Rows from block 2 of a small sound classifier, named by matrix and row number. Rows with one number belong to one neuron. Each number is 128 + 24 x the weight over its row's rms, rounded and kept within 0 to 255. All counts start at 0. Numbers have three digits each.
After each neuron's rows are labels from the 100 clips, of 14848, where the neuron reaches its highest value: "loudest band" is the band of the loudest frequency at the time of the peak; "top examples" is what is common among them. Only what is clearly more common there than usual is listed. The data: synthesised sound scenes: up to three everyday sounds over a background. In brackets: how many of the 100, against the usual share in percent.
# fc1: MLP up (model.blocks.2.mlp.fc1.weight, 1024x256), inputs 128-255
# fc2: MLP down (model.blocks.2.mlp.fc2.weight, 256x1024, transposed), outputs 128-255

fc1.370:145177132134116155070150128126137174131124177110165123131164113159145154119066128133137130136159142139144099094137149134131122100128123128130114134140124092129115107127150125105131085102103153108125129166130137141149111162108135146127107125143129131104168124151150124126163137122113118136110136092136124118133151101110168092093114141073144106132104123131144100139135098150094141128091
fc2.370:150147141132092107137149169098137116138102105116125112148127156162103151112109101142152146145144130117114098151119161140109118080131119107121126092165134147132107112139109121128085117143115104118096118130144144139105084136087153121126141160146134148114148131149124105157152110117089110129154178108177168125142154109159113107138172154080118097074122156133162107146154119135124163122117
loudest band: 250 to 500 Hz (36 vs 12)
top examples: speech (35 vs 4.8); fly buzzing (35 vs 5.3); first sound: speech (33 vs 2.4); first sound: fly buzzing (32 vs 2.8)

fc1.739:126152168106178141121130097166127119123096172133136128154110097113169157109096139126137130115152093147106121111121138134169141094174092092147149164090155120132124154126135147131101075112084113066141110134137123166078106126152119138158120106139147120108110128137144121137145108106086129095108117142126144086138099126148099123071106108124113149123147065126095088165098136110131158120156
fc2.739:120115148153106115148180137106134151097162135131153120130130147142095097133087124175135147156131168130104096156100163132102125143089169149192116131117128143121148117125116109099107118093103149155135146151128126104102117141130140141167111137151151090125132133143090144091148128164131123147127142105136113133132103094111114163145103135161103112143120161149097162060103071103152155084110
loudest band: 500 to 1000 Hz (52 vs 21.3)
top examples: laser zap (48 vs 5.4); first sound: laser zap (41 vs 2.6)

fc1.723:118139115146130135137141111134111181097087141102140103136116155142147120126132131149112111155138167134111082110116124140099095092143130130162142148154129184152145087111132133115120101104055135063115132114169089132125103154112141151119126144140143148142128083127151079133110110122156162137101108144138145128147117130192129123140118135121105126135119115083102128160152121122093130082115
fc2.723:086115110152097146143111133114097161088128120125084150121143112087170125087144082111148117095125154134133112129123133139123148139130107088099081164081168160165121100130124100143134141103109169131144096092136129110135123100147135147136153138129108100158102094100138143124117074130139103154089114107145126091116117126158138169173151141143139128171082144125152137169150163105164105130123
loudest band: 250 to 500 Hz (29 vs 12)
top examples: footsteps (100 vs 5.4); first sound: footsteps (100 vs 2.8)

fc1.654:146155148141116146105145118113144133124144161146112147129141100104139144192103116099118165145084135120155099145108096161155111131142119127128100102110128132125117133121123183129121185136074138126109106119177166152125058109146148106157117140168120140138125093146128119166142112125091160094104079153123085136117134146132163159085127137142081108157136135120076127133119135136139097119080
fc2.654:108173125122164139084110151149107112137130121141145145093122133148192103147117140146080174113113150144146083108177118157119152133124112082128129116075094068138125106178163132114136128138120113119092144100136120174100089115137102105153133158139102145166126106111126137107144139138175137104133162129134081105197088120101164107108126153151124167139114132133128143097150125129117133149100
loudest band: 1000 to 2000 Hz (56 vs 17.5)
top examples: crying baby (100 vs 5); first sound: crying baby (100 vs 2.4)

fc1.60:112135164154125128114140106154150130129127161123119057152129097083158109147113113146158173165089153111192081146121115141153129121115156091143132130114163140124159103110113114170102146105099120123178162133165123138102127119118156156115140118185120144104145131142104147159158139155124133123137088112130080144108119091144129137139101158144106090128103137087145129143101121151124104148098
fc2.60:099073154151140115151128086176100102080151080092151115136150119117144132132152106136160133095133157118103123106178107158168120122117135103127196154136123138151132108150114127143163139114136093132120178089100139102104183157122122142128113138103096131099122131104085134094127137166130114098193155141123098124118122121131107111159124153130110128128105083136081118122137111143116144113134
loudest band: 500 to 1000 Hz (72 vs 21.3)
top examples: siren (100 vs 5.5); first sound: siren (100 vs 2.7)

fc1.242:144131136147176116156150128179169125125075125125100118170120100154116186136145152119123111095132132143112126102159087123143109156171122098117168157175120137118121122089103189145136139101099127126144166103119143145113118121151119157104135149146143144138132118136137149144076114155110162109128095124140107104131113106145116112122104151096114111128119129113136090140146162090099162124077
fc2.242:126107140138143087118140155118150133149152130166146137080119113078156161147134107123162100101133138134104098102101124169128097118141109106171120148148126099121124157160090115122119134119147117150164129129111115140082112115137160121129124096135141143170153115166113134109089146137157143110100126114170094133146112110165142118116164133144119123158118131122111089163163119118104152089119
loudest band: 4000 to 8000 Hz (31 vs 10.7)
top examples: zipper (99 vs 5.2); first sound: zipper (99 vs 2.5)

fc1.732:113145146147083139110144109169132157114128123173100139175107134110141108086130131093147157125090131114138129113145110141105102142153124117127168126126157143168131151157113192145152157081124125100116172120184113149094122151116152127134098123107140118103077108168147119085105085115140102103146118091114058135145098132134146113085114098109122086169125149100131110125117120132093132113142
fc2.732:076112147142128088167139105150103144142153097142147130114086128119145119117097119130178139125109098120160112099126140142134105151125115095104122118100124132144160125145139146122082107073135095109121140163126109135116181110132133177134087147135165145117111157106154106143163143132149159124117135139161064143133116114146129123092138163121113118132132137124076133142195154096074153173155
loudest band: 4000 to 8000 Hz (90 vs 10.7)
top examples: spray hiss (86 vs 5.2); first sound: spray hiss (62 vs 2.6)

fc1.333:118173156125139139129162110110118149109087146120155120143139124143179123140121140158109134140154154109121102128109146131139117083154149141166162142122123163123158107132167130084099116103057160104128108140108100148125085135133142138148149158151148135180161120119124114144124113076138093112139106125100116133123125139144122128117095132131108121154087065116103135150111130158132109082113
fc2.333:102100133146082057150094136138112130104096129172104092173146134136121107145157140140182114155126140152143136111091128164113130131098113079142079118126147148123105137111078111110118124167126125151121145124105127150122140113145127118153113101105152127147147082095166070124101149121131111145118113098142111148136148153139117150124127136079105115162130087123112097161157126075122125106109
loudest band: 250 to 500 Hz (29 vs 12)
top examples: footsteps (79 vs 5.4); first sound: footsteps (69 vs 2.8)

fc1.372:172116167124132176118159087126140096120129172106153090125074103121157130170125115134128170143104108103155137142120116139154123114177168136123165159165114163143119139130136131134075142149135110120090118142137144137100069142074148114109136116130130149089161116164134115155116142101100139084130114137082141147136160124131100095112127112104119131108091114081131138132123126101139133118111
fc2.372:089103123118154123163127179107124102177152131110156118141105097105170125082138127117133120147120112122150125141123089125138100118137143176120123137129070131125166119139150135142135135115123149104168152091086133137152144131156123167118145136128176151144135144080126132141138133101140137140115120158102104118154133151132125144137074100152095168139145125117115112178136124128141128118155
loudest band: 250 to 500 Hz (40 vs 12)
top examples: mooing (33 vs 5); first sound: mooing (28 vs 2.4)

fc1.572:117134155152108149105159088107157131120150119122105121158125100078150101173139124160170164155071153086178092151127122144156124125111144098154116109100152118147139119112109126150102157098098110115153138099175133165095130100117154131122127105188126142106138117147136129145155120149125121105132105128138072178111097080131146121131071133122111113180101113080097139145096124155117113141109
fc2.572:116091126164141132117116093196089129102153092060135093151169110102149119130124119126137158145117162114085120103159100148123081088123139105120182112141135136137148087151156118149170129138125105115153153094123121143132156146147094140102147125131067141116145128121103110133155129156154103093164153102132108103114136122131146137139138137156142138151109111149072125131161097144121116124118
loudest band: 500 to 1000 Hz (57 vs 21.3)
top examples: siren (100 vs 5.5); first sound: siren (100 vs 2.7)

fc1.640:144130137117120131123165151102125140091135166114122123130154113149145142127147091078117118149131138159155120127106134126156150099133126103140118157141156126107087166070124136088127111140102161135111135140124123156137096132114156127109122092134167104172159136174120110140155122129122123121103107083141140143100176130149130092113146166109123090101127107103133094117107077108145121103144
fc2.640:115138102121115129126134145091117132117120123166110133146137136172103119133075063150142175132123133090122107088112167151101128152117098094121119071116148116160127112170150132150107126145106134166118097114132131126138107130133162114145127124154103117143107139155134142151106074118129153111104128091183155096151174122155121147111142128124171108094123132106157136140135128129100122137131
loudest band: 250 to 500 Hz (46 vs 12)
top examples: laughter (48 vs 5.6); first sound: laughter (44 vs 2.8); mooing (25 vs 5)

fc1.409:136134166050129126118199114102160084109130143157159127124128115088202150136159118131146153166151107141157139150171128173160148146167120108151122153152155099113104117149095156087119111116135113136123135146132151144128120149141115116101081110137114125129160118164087149116089118140093151138132116107158116129162125099109092089095131137116090098120157143153126094129093055130148135140097
fc2.409:075134113135140111139137185133116137109153099068120133093193093088158135112140134138142117115131140100115088158069170135120123142106175127136130131125082123171144117154131119166161134110141178191110121068137132122148117130108137128185141087136091139116111123101103098118132138112138113114142155114154121126158153141149154147105109131169131128163121143114143119132087133154143130142102
loudest band: 250 to 500 Hz (51 vs 12)
top examples: laser zap (48 vs 5.4); first sound: laser zap (46 vs 2.6)

fc1.629:112147156107128135119178104141095147097145136115112174117114157094142134138161092140134143141135146143134138120111137132132133129158145107175194158120104141083164107119170091134103096099113132119106134107117102140107138118117165171120155144125101143124110123130094131161115140126136145111079116172156128101179124109115128139108089149151123105135097085088082133133117103109125159088160
fc2.629:130108116075123145143124168153076175120089123100142159115143141163086128138097096139112155127110162110108096102067172123102155161136128123144112164104147132167159091105098088130086116131129111111101101090142127118139137107141155154117142142144136112127120111118092103142144130110136155134070132155125153131141138105148161168136152090144122111116103107157083127130143137093133147109157
loudest band: 4000 to 8000 Hz (30 vs 10.7)
top examples: drum roll (100 vs 5.1); first sound: drum roll (100 vs 2.6)

fc1.309:116139160091143155156131151140161104141091135123157123188126154135107124143094199109133134143098121130148145139107130099065108160145142122121115078158156127146119117112125148152130123111108100111145140158157157153157132138130121105113077119113123146132166125140147111128107131098094146052114112108090149150130128072101145101045132101148110099096116141128132151082099159137125118153135
fc2.309:127113137143120119160127152187128181122121040105123136109169119130065114119123155126121142151108127108122160148119168126099172166113127139120090135146173171129115105112121131124157109139153143160112120109164134114145144124108095091129105114151130147124128112130128109092150088151163141146131094151136162140123153124128162145136143129113174093134139128167156104094159124109162087153148
loudest band: 2000 to 4000 Hz (36 vs 13.5)
top examples: beeping (45 vs 5.5); first sound: beeping (43 vs 2.7); meowing (33 vs 5.1); first sound: meowing (31 vs 2.4)

fc1.201:122120181089103150138121143164104153113121125114123107160142095137094145099139188090140116127073110116169126107128178137158161131124139143138157180179163123122188150084111121135157111133136155128132150106108187162126145132136076131084152156152140163129145100180130066118150129112125114122118132132125105133116112095101155082116089067129074163123126121142113103123139108184126156132112
fc2.201:157116152118112144133096128146141166140103097140112100142120137148097103168128101111100150119146095070120154102139116123122134113111108145086129111118136106118130165186127158172160170129115137125114122123195139131132117173102127099117117093098076084129125146175153162120145075146126165132163136127106174110108159124114074134131126116111151118145143103162173152111135123118138132147112
loudest band: 4000 to 8000 Hz (74 vs 10.7)
top examples: zipper (58 vs 5.2); first sound: zipper (58 vs 2.5); glass breaking (31 vs 5.3); first sound: glass breaking (30 vs 2.6)

fc1.109:083175114125178217148109093169154103143157170151143151143112135131162117127076152140139161092127113121118151114117109083128118155130111113142132111118121115114135156144111163119107126109143125104144121167113148122098141079154132075097127118119146132105175145092175116157108145137106181112101088139107159163140123083115095147077145169163113134092079123142134142083102139127160103125145
fc2.109:093120070158126185120153091133171147152113132131106132162126106099123111159143100092166136139144125122090118120132145086116131097134148143144112105109158139124127128138156151139126138108121177097103113137141141132095135077149104119137150084148152108144192125123148116141187138153119123114126151092109153145146154149134147163155103192113123135149153099158157077133131106093163126149146
loudest band: 500 to 1000 Hz (96 vs 21.3)
top examples: howling (99 vs 5.2); first sound: howling (99 vs 2.8)

fc1.697:139150117106127144121137128165101216098146144148106113127090105164106108111055141133141148102080129119152123132140176134126118136117115140137133189122143129113224138124159111176163116098111164139121144132159202131117106100120120149115164112157110159111114149154158120121123097106103126132123112131115125171144118107145156110117115114139067168105118107129126118113131145157129142103117
fc2.697:086113135105133096139097120179097171092080136107101094150128152141111139102111162095116110144122087117156168136144133128126125117141122145087158128139135119096134127133145153164155156139120121135116143129183176126145126128124119085095135112110108091115134130162120111117090094129121147142150127096080130105105160171127100123149124105122121118126109131164155138117135128132111113152140
loudest band: 4000 to 8000 Hz (29 vs 10.7)
top examples: drum roll (80 vs 5.1); first sound: drum roll (80 vs 2.6)

fc1.491:134146111111113161082166133137120135089132151135150125135107072128151159129164135122147116122126157188122140127136150069133105123092116093134166110085078107083118109138168127123133130166129148149131146139121134133136137117099109130143149139136131158148133113139126129114106148104114133118109126108157094114150109141125172095104126166111122144129096158121154093097105143126162115127111
fc2.491:098128136086097103126150183158172108115126101123108111165122190140126120124087156163145186159143165138144138127171164109126131159088117118160119121134170159130142076142079114121118082132077125145121136131153120104119148110135149115094113143092120129120088130145148144146125151109132121097118171144146115116105162121118140126150197129114117077146103136142153103114127152177134144133105
loudest band: 2000 to 4000 Hz (41 vs 13.5)
top examples: explosion (30 vs 5.4); spray hiss (28 vs 5.2); first sound: spray hiss (27 vs 2.6)

fc1.122:138137161104128131113151098093134126079088156137178098134139111115132139142118154091128125143145126133138130133113165102155155111175126105131106137153117138101098144106168153067105130141160124142119131164172151188122088118137126125106108122164157132169144096149122113126159118111100130133107080092160131138129161127136094099129120138090152108126122148099150100101118099113123128128168
fc2.122:103139113139089113128106198114142124122135126124160182148158150150113116112074097140141143142087158135151103117149131121084117151139116142169136077165120163137095098105096119138112167111109123141130128140114153105208095138109162115106111142133127097142148147164113170157073108140101150115147141108102150096117133117132139118122149116133133111096103136130144103089068090106126124120101
loudest band: 250 to 500 Hz (52 vs 12)
top examples: speech (48 vs 4.8); first sound: speech (45 vs 2.4); mooing (41 vs 5); first sound: mooing (41 vs 2.4)

fc1.22:134132156105163097129134103111189085129120156122160084146118088112195129209102127142129156161142142106143138141155141124134096136150155096135132113147125146139130126104164111127075136094116134136116153172123150142124096121129175094125123098157093133132134116125149098173143146131088123075125106106132127158118157150129111131104114111132120066113124084066110101136076142180144136132144
fc2.22:112119142142103091126099109089123117169145153145127088086117122118140119160125108127128120156162128081176105110115103146124092130131144123109096073132064136120150092093113072127117161120118131143152150149130115152126111141154148092102133122117139101192169139122115145140119128073123141131097113110107107166154102181138119186161138087129130149161146112105132147170143159161132101142116
loudest band: 250 to 500 Hz (33 vs 12)
top examples: spray hiss (63 vs 5.2); first sound: spray hiss (55 vs 2.6); laser zap (28 vs 5.4)

fc1.567:160131132092184107122117136110112127100164126125096130132142135124126154137110091151131148160143129120142150143132139141173114144166146099144150133145158103155139111169120096156117101145166110134105137110068096128098154161146174105101160102122113133094114142170074125177112117138135117127140128157123133144133146113137137168115115100132139095122127090129084132088115091185101107102086
fc2.567:093121095183137082188117135151133124106086135096120119127168154135116080172153106147161094193121133107144095165173152162085170098113134099131125134091142143145102123114132122127149145116141103152093102065165148109161119142112163141147160120142133117120111125107092103176130132141117128144183142113097150099099138175137082140167138144092100081124145109132109097152110140123129130144085
loudest band: 4000 to 8000 Hz (30 vs 10.7)
top examples: coin spinning (99 vs 5.4); first sound: coin spinning (99 vs 2.6)

fc1.144:144127167089127170114169109164124134134102157140147109160135128134142183181133143133159109150128121087144135133133108109159167130141127106120136177100136133121116153129102111103144116090101119103086130129123126172111132132107086083131134111138159155137142090176141120095147119094110134106100106130103139120131122108146112073094102125077098140121134092105117143130137166163090170149100
fc2.144:113102090113110089138128127113135139129151127170133140119132179088103106122127104144120120091109127090115111112079134076107089099146117136126152122109107124131165147108108109162099128118152153099157155166144144153122154121140143155130157139135114126150154121131116126130138154123142085095095123061171140106179095173151132154148126130173110074089102139113150158146172132139124179171153
loudest band: 250 to 500 Hz (37 vs 12)
top examples: laser zap (100 vs 5.4); first sound: laser zap (100 vs 2.6)

fc1.44:134117117104151163136132152126164118117114159169187104142129117085168098092099127108135117172131131101169118102157142126154144116156101133163098133133155132088094155126110180075107137098113119140164132163177170198140112112137088102108103108137129094144156136117106137147108096113124091127115065092114108138117127115109099080115141124116124136144123136140180090159093109096145168139135
fc2.44:113120124099127151144125162147122131114086146103109137145148142167154092116113126117138123130119090090172110180115135133125136153145129140100091095126118134183111130105109135148118108098126116152088104103151135153153099136106173112144133101120106111101129096155115111186114098122085156122125148096113180102109174152138120130112129126105113116140116140093162134172123173149117140173086
loudest band: 250 to 500 Hz (34 vs 12)
top examples: laser zap (42 vs 5.4); speech (34 vs 4.8); first sound: laser zap (33 vs 2.6); first sound: speech (32 vs 2.4)

fc1.414:149148151142167156127137090114125120099130128137109140139128123105130142180144103130122126143137121124109129131102122105136123119120118097159150085150168150090095161138164138094139121098110157135086133156117089149098117103104165125108119112094164119121132127151157113145163114152121170116122077135110130120136158142141122153114077156099133122124126123106132135106113118101124121053110
fc2.414:131120108145166132154118107165107129099144093149102098080139113093145114192110120146156120115116093145108117136154131136129136127126120087151124119098156124131133170100153110135164113078128116112096078087099114105111119146140154077124125101114119128132131136162152162187145165132114146165172137143147157137113166085137089141115137158159145145138169121141107118112112102127146118100094
loudest band: 500 to 1000 Hz (43 vs 21.3)
top examples: speech (41 vs 4.8); first sound: speech (32 vs 2.4); bird chirping (30 vs 5.1); first sound: bird chirping (26 vs 2.7)

fc1.165:115122168138149128138144093146158084099113127109160091102088085108186087115148122106177131130136149116123126151114090145130139130146172132145156177128140178144106097113103149108114119102163161163129134118168145149118148138099088146128132094128105131128108062108142120119121088117114131131123136142119083129122144129153095115121109157151138174145103137121141064159055134135175143098108
fc2.165:116136153114120168141122136080131115128148121146097108189117154133116128131135123096135156103127110092180165120143091120149079114138116113090115059148122110132101153119116167135153151107143145142135123139140156148181161110112141144121126097113105107161124121149129171139113094066106144075109130136106113084168150162077145111118118112132164130109123106112130125156118161120108167141172
loudest band: 250 to 500 Hz (29 vs 12)
top examples: knocking (38 vs 5.8); ball bouncing (37 vs 5.2); first sound: ball bouncing (33 vs 2.6); first sound: knocking (30 vs 3.1)

fc1.646:136163132118168130080109112137145130132121157179136116102139161089156114131069118157120139155135138127142144092082133136129132109153134088152138165114140113125134115130145101117144097099129110100173097148086111128061099126159144134133133090108110155116115130106130134190114103092130075093070129136125140148134099099147147146092138092153144141128120093141107138146131104193111090125125
fc2.646:106120112127112092162153179142069133148093156145156114109136132142144090115080105130142141119103116122138073092104153123091085132139134138128124151127103103127127091134125112116153090105137139126144120125122102088120096149127167138112103106099094117141143137109108110133101118085134096122095182083147171098149140106129095150150172107141181120140145126151148105182140089152075161153163
loudest band: 500 to 1000 Hz (51 vs 21.3)
top examples: water drop (98 vs 5.3); first sound: water drop (98 vs 2.6)

fc1.652:152095172150139112137159084170154131109121107121124114124081128148134109136137137136153182128080093115110122108089120148123135103124166111152164116128134151126145168120135131145086131136085104107112189139168112166058108117163156122145098126149170081137117102122112094106128145148136125114146131155166116135137127162115132120097111124170082121141136123082080131166141137083130196110176
fc2.652:113149142195129129128162155151146120137151130133116115136127156113138097102108146156154162147142072145136092126116161158124139135091127103120098109084152121101108142161154134091113080143108128118089110137103124120101133138122152148134119158121133115138096168086128108137125141129126124146117152149128103191082157131117108104104182150152124119149151131159112147097152115110093079136138
loudest band: 4000 to 8000 Hz (33 vs 10.7)
top examples: thunder (71 vs 5.4); first sound: thunder (67 vs 2.8); number of sounds: 3 (61 vs 32.8); spray hiss (31 vs 5.2)

fc1.561:125117193095159132129166118099122130136173175122144134153109162079142177155159149130126108103161135150134106160112124129145175131190131127172154133158101117127122141083113102095096119135112123155144133115100155117132117104145137144082131139118153123136189119137121091129088165114145152118076090133108147131106128092103146105101103123132115124154081125123116119121128119152114111106093
fc2.561:123119124152181109143117159104144090144154139132124138134126123111165131105155159138129104111110103148110117113149111122112141154136122131172149137170124130125102168104131138134129128085147125115165148126128127144151132171174144135085123082128152111154122151122113102135095136137154152145145113110125088165090131116137113103087138122131118102180124154128114107149138113114110091125167
loudest band: 500 to 1000 Hz (58 vs 21.3)
top examples: doorbell (45 vs 5); first sound: doorbell (39 vs 2.5)

fc1.222:119162142125132117098164118156128117077142106069129146111102119109122132091146163106157104149158133153162138153146150172186145112134119105165124165108131138137131134130090118130119086063100120162114153132173130146117140074122139118121122133170182128047151118163116102128147130126122090137135131131099088125123088105132168112092159130100105147140109090161155131102075128118142125112108
fc2.222:085149212107112143138117160057140161105115105157153128130092107127148141100113139132093145137125119095143154147128121144127133122147135156128077166092091077122125124174116101108128102118108130119097100159117108114078124147145167112152107124136140097137088095127083136117150079127130117138116138148140120138132106129120124112106143109120160116117105145088139161115143126155139139141141
loudest band: 4000 to 8000 Hz (39 vs 10.7)
top examples: melody (78 vs 5.4); first sound: melody (76 vs 2.7)

fc1.170:137174103098172150128148105140134116120075162124147104142155105133189182171150145126133126171135132143137130096124140131174152090129123083158140139128197132161131111147125148148120087127077086106129151122111111152093130159115138099112115102152158135138116104158132115152149117124077104094116102136137130131137119128164099132130141132135100108114139110105079110110107103143102125128079
fc2.170:148116143103151143106130103084152111113172127188142119124107144074126079110137123106147160100098116168181142116101108168130127150147116129141102166109132106143147157123174104097130131137179125104165150155120155128087165125121112146152130128114141160127143090089116126072114113114147081099090140139118083123155086106106139121119123135121093169123132122154127156128125109127174152141131
loudest band: 250 to 500 Hz (33 vs 12)
top examples: bird chirping (91 vs 5.1); first sound: bird chirping (88 vs 2.7)

fc1.624:104161147146110138119139100152135134145118150137113110186154129109150159172126125154126134134103141114146119111134112091137080126130132062102142101127130121165123135113115155141093176072091114074127150122149150190104141118137133089108127112131125131116136123154154082105159099134131136081123111090110107144114111110151125113126111109099133088110096122091122135143124145180089110153099
fc2.624:117091126150099118069159126139145146122164114059110122117157141130121112127126122123149143107103135150139112106126146150144172153120165124141136115113109117116130098142124116132142129132092115152123176125174146126151163092132139134132088088160116131120140120150110158138138117131122140092131147088120120145110122133111170142147139165134119102155113178123152175099137124141175101125102
loudest band: 1000 to 2000 Hz (37 vs 17.5)
top examples: siren (95 vs 5.5); first sound: siren (94 vs 2.7)

fc1.330:142149112091127114125141140085128135100100159134181110125128109143164151119118120128121118159154139123156143135133149123129170143171105127174095141116157150105110145089113145071108111109138165129112160175116163155144116129121151098115079075160205122170191127140130107134133122134116112156136109101120145133125132111182099069127128147092103108065147100122145097126116095110139128104122
fc2.330:105088119118111163145156115129144072107128144150127149157103121140156096112106072120149175146143127090139109102159158121116136156131134130127107044096146153182092108153122115128086125123126164165085130124132120149149137131125155151149091177137126091146126168108129147171118140124128160130120136087112128080121149130128097116145136152158160115121149104117169092144157120121097127145132
loudest band: 250 to 500 Hz (30 vs 12)
top examples: laughter (60 vs 5.6); first sound: laughter (58 vs 2.8); speech (29 vs 4.8); first sound: speech (27 vs 2.4)

fc1.21:157118137157172145141160173128171114138138143162120098128107087112125130162166158125105122088142142153161118123132124170146125166124092122134131151169127130117125127100090144127091128143115119122128185138078143143092097092106102126082171181136130152126159113108103112154043143121112174151121106136091129150114126100147104114110140131116126121132098128128161115116118147096173102090087
fc2.21:099145121121129112115172171110182129130137113126117169100153109115118141159142130134131116126109109180150128084123134130072147174120106099139128161155108082105157078092115104139097114124131099082172183096094138134112152141115117096118107118125129157111141148128124110113080167129174151127103128144165113164183086113122149078113142144137138134128111138180143142132138140145164164144144
loudest band: 4000 to 8000 Hz (35 vs 10.7); 2000 to 4000 Hz (34 vs 13.5)
top examples: zipper (82 vs 5.2); first sound: zipper (82 vs 2.5)

fc1.38:133148150133120167116126127106134132094072181155158079123124159121143147126121115100139124165151164130119151171081146092096140102147137138126132118117108154122123135166221118089140125128100164138162115173141147109132106149113103140141130119145141108128143116145117134128133129133107125111127094132144135137113115114130118118125099145074085123134103134101123084110101097092135143113103
fc2.38:121147116165099082156106146147112120108127102137123113170151182129102139106115103133133162153112171132126137102155107142107118083115103150128105093149125165154112127134076119139143159153118091176134118137172149088143091085111123088102105108128127110116142096154115153161131094130123110120125182132096120103099164134168147146135154120115087093118119120083143099139125123136119130129093
loudest band: 250 to 500 Hz (54 vs 12)
top examples: mooing (81 vs 5); first sound: mooing (79 vs 2.4)

fc1.507:146155127102129138086111125153127152093163153112096136161090130145128131102124150152128125104087116141129160109136126143153159130115139127148164167131177124163164152154097151150137118115145155102170150111125140173100117142149095158153145091140121155114116088171159088121125071152115122102125122089109094144128073112140143152112101127105075189111078132115124132085114129137120134111101
fc2.507:079108110086132114145104107151111151095125116135108110129133172115125082146106124120139143142140131115145128160144163141140133140141136174140173133104171130103158120132099148192117138118116164150090162127158146120081115107127161108152165128104100101112115122111135131139145094156173134162193105069108132121091159132146080168158120150118098119153121115143154141093140107116141115126083
loudest band: 4000 to 8000 Hz (50 vs 10.7)
top examples: zipper (52 vs 5.2); first sound: zipper (50 vs 2.5); meowing (26 vs 5.1); first sound: meowing (26 vs 2.4)

fc1.342:132143110109115173095135110139158127131119177125091129117134110133158128128116097119151141151168166159140165168147148089142096087096114077129131089102102164072137098150175149113131125161123141131171091136146132157144131145131105151150142108200114146134091142158073175148120128118112138110104115116183132138148105105117123114121143128132115134138114134118101129095106131115133134137123
fc2.342:138117087113095102112146129158145115098145108145072118175091147143141097140143133111150180136125134131129158149141133095122096119103124122110151079104114154077152109132135151116137145150089134184131148133152111088153141128147151132124100117129126104140078108150091190132142113135117148123115189137113112110150125123081129113165122142112129109123089138093155109138088157169138131140118
loudest band: 1000 to 2000 Hz (40 vs 17.5)
top examples: spray hiss (95 vs 5.2); first sound: spray hiss (95 vs 2.6)